python train.py --encoder_moe_every=2 --encoder_widths=[96, 192, 384] --encoder_kernel_size=3 --fusion_encoder_mlp_ratio=4 --fusion_encoder_drop_path=0.15 --fusion_encoder_cross_attention_every=2
Rows from block 5 of the fusion encoder of a small image-text matching model, named by matrix and row number. Rows with one number within an expert belong to one neuron, the router's apart. Each number is 500 + 50 x the weight over its row's rms, rounded and kept within 0 to 999. All counts start at 0. Numbers have three digits each.
After each expert's rows are labels from the 100 texts, of 14848, where the router gives the expert most weight on average: "fires on" is the input token at the peak. Only what is clearly more common there than usual is listed. The data: single toy objects rendered from many sides on busy backdrops. In brackets: how many of the 100.
# router: router (fusion_encoder.blocks.5.mlp.router.weight, 8x256, trained with AdamW), inputs 174-202
# up: expert up (fusion_encoder.blocks.5.mlp.up, 8x128x256), inputs 174-202
# down: expert down (fusion_encoder.blocks.5.mlp.down, 8x256x128, transposed), outputs 174-202

# expert 1
router.1:456577508509487498536558491532521564464451478415428435504507482486479525551439502489464
up.0:410561449534517556457476522493504475585462541415393561468559428454471471494462448432582
down.0:573471538407462445563494502598491481451577498485557388525474603541559570495518547566411
up.1:547624461404471458486527459499504601543466485434415418504507562445474489500482510530430
down.1:517525554598513541500522531479515497462543532575584441512485500424469482457507454549501
up.2:612501439522535504514540484523468452498569579459458591558462470493442476566540462566535
down.2:429558534529390476509496540456491579516485510454545370493512521544517533487458515484430
up.3:494431497410462472445495549492580396480477510504498480499498560507531573462488538444532
down.3:461484480518512570460502539497477386422456485452532559490545476393508509575526489467403
fires on: "seen" (19); "below" (10); "level" (8)

# expert 4
router.4:483391492484467563499480482486420495477362468668570507549579503494516549454465544541484
up.0:408608546568464402457508501390538491508506484523422426511451456514452519490546555510558
down.0:583389433435560537536493511602492494476491471445522559518521559455508451497449376452465
up.1:479380543531527483413524434551581485479556452470581488519593603513533573480494455533578
down.1:535638457486474466550523556458450488511488563514431550482416417509497440505528521472491
up.2:359500374448546533480488611506540416551406565439432474456479546438509473472465479467429
down.2:585506503635485446496605470510476520468558500463446445479511512504530479423538556389574
up.3:398455497504537552429437399511461525506499464538445489582466511492522536527456524484520
down.3:594515473525470512560527566535602472525472525525564474478512495515501432485576506431511
fires on: "orange" (9)

# expert 3
router.3:454370454564415500496525374478535532490493445474479426591513533400489527579480446518506
up.0:539450598462495539413548503479467589480437456605572466507462450554478507504514447449540
down.0:526562483521502414513451446552525467568538554462522447463560536411490430454443546563452
up.1:519488447476526552611476447463460433567452505549528391604565621492490586461511433452507
down.1:468594542490579478489524498481543581424511530566529554462444406445466483590438632484535
up.2:485480534483512509543484480546546517552484529551534521495463415518493379503417489555593
down.2:504510468515520487413532484513477588470532569473457416552551472438447635621516526498490
up.3:544562483490553459522537458463483595517447591455503530488504465505483572556484503438466
down.3:431372412443498564463478511553528413454497450550395472556446529519527510497455468527521
fires on: "level" (23); "from" (13); "white" (8)

# expert 7
router.7:433405465545453484504467434460468487604427448485577540530570533527518465452439458468488
up.0:476481535463494526499517364483474484407513564435439651437549432463415462406464481475486
down.0:608491460511539458516492643565462435546591533515531500477456576457614560593509465588541
up.1:514542495475574504424591402517489472616592443522526394585626428534414520502495533514547
down.1:600444481488477523569459594496609479463423445577494527438500540562579527473565518488506
up.2:466415525479588470606420494467483500521572533483471563432463444380560507478547466536558
down.2:490597501484434531365594501505513524501481477504529397607479563507484524526440549445469
up.3:427614609510468476507449545467479524537501463458521472473555521484506549551528496562509
down.3:519474441466498570428544522520507431384570547465443498533411477362470479418495589438416
fires on: "a" (47); "ladder" (14); "airplane" (7)

# expert 0
router.0:362498475502458546437543457538531503517430480503590441507498493444413530506404431576469
up.0:577618488442458414476454491490482571456406534466463465552435596494414591476525504473507
down.0:469463465488560538479499487498554534459494456594485512532510509536553518633554516519555
up.1:548482468479556540521494506467472532433507467457480503515527559466487555464570551451610
down.1:474421506572530395481502503514479471521462510549540499462500444521526518587449550534327
up.2:611533509464511457570485474481643461501439449487470551444528507433532528461422486433531
down.2:484485496529501525511520520529461459485477591545545400522528522528554454508475435461463
up.3:492465545565537560428550492461437494598526524543564545524445412500515521504605474577411
down.3:527526517492551380604465428508635504507508529531441451485534567410516512458420583499626
fires on: "below" (26); "boat" (17); "level" (8)

# expert 5
router.5:430458500492514545439515419475531444422530491503581490531598545470509495514428473439500
up.0:493602598471519543564513540543521463478451547471481511468407476464520521447486539514455
down.0:518383354527471495461451413427506550467532545499489502496535556464582486540495473458497
up.1:491492440485523440589462555585480433518533378506492498526507437507497469554492427483496
down.1:577544482534451476522518503524408527438568565591547440452502466494508495492518544521507
up.2:538501454497500589478549523459549434541525452534504535495580492485498449530456447421442
down.2:505653470416403525523551481494511486586493508609480418516563465489432462445522487578557
up.3:448525559548465538519398502540524489461417548489521499457461441608478541475419527391461
down.3:512549425492557477405456551482529491526462571501446514435583538557403522545559430430649
fires on: "from" (22); "above" (10); "purple" (7)

# expert 6
router.6:480443512512501521374492428480542471514478471492545502518518521495463516475451479481512
up.0:569572592471523500545485515490519581532596414466476513552454502514561411514537510518485
down.0:517421479464490404497486501443500455482551494472555516449472564477471433395504431451555
up.1:504489447484514546491481558591579454516530535534583546511552441530500434600469486457517
down.1:455581495449497521495433469391473451474548519450405379553524506536454495319463436499428
up.2:385603434458524443502501573458542516573604498517442564542479549455456507499482496425507
down.2:488388521535431555470531410472534449505375488474470515444530492524562481473500491487483
up.3:471572500527533519457510432487548518567494592542477539472377474478490524504532439536579
down.3:509469384500515485497447520544454504427484464418538463551590469432486524512461484482464
fires on: "seen" (23); "from" (18); "white" (8)

# expert 2
router.2:504411532584482528480519407447604502493380542528526475464486461454459480519541457494414
up.0:570477537506561447502439586490550475537514512510466441482536503503469466487517527501416
down.0:457519523522529533516501471500417430506558549535574482429485472530564515513471453405514
up.1:554470474459501509546398478552447455503534388540471593490628459544522592450473510461503
down.1:560497485478526534367524509515486526443430618576450493429491595409518523538515542456517
up.2:582574499575413479468559526516518478538495594431467542481481473451498501478555424573482
down.2:435458519498572538497514543432497487513590468507605407519504507579512571455542560467520
up.3:465580545482471588520472506544504567603447495527548523473523479450454476526486468531517
down.3:555443497493597392426504489489520459454496554536419414538444485450468505487470563472480
fires on: "above" (26); "teapot" (7)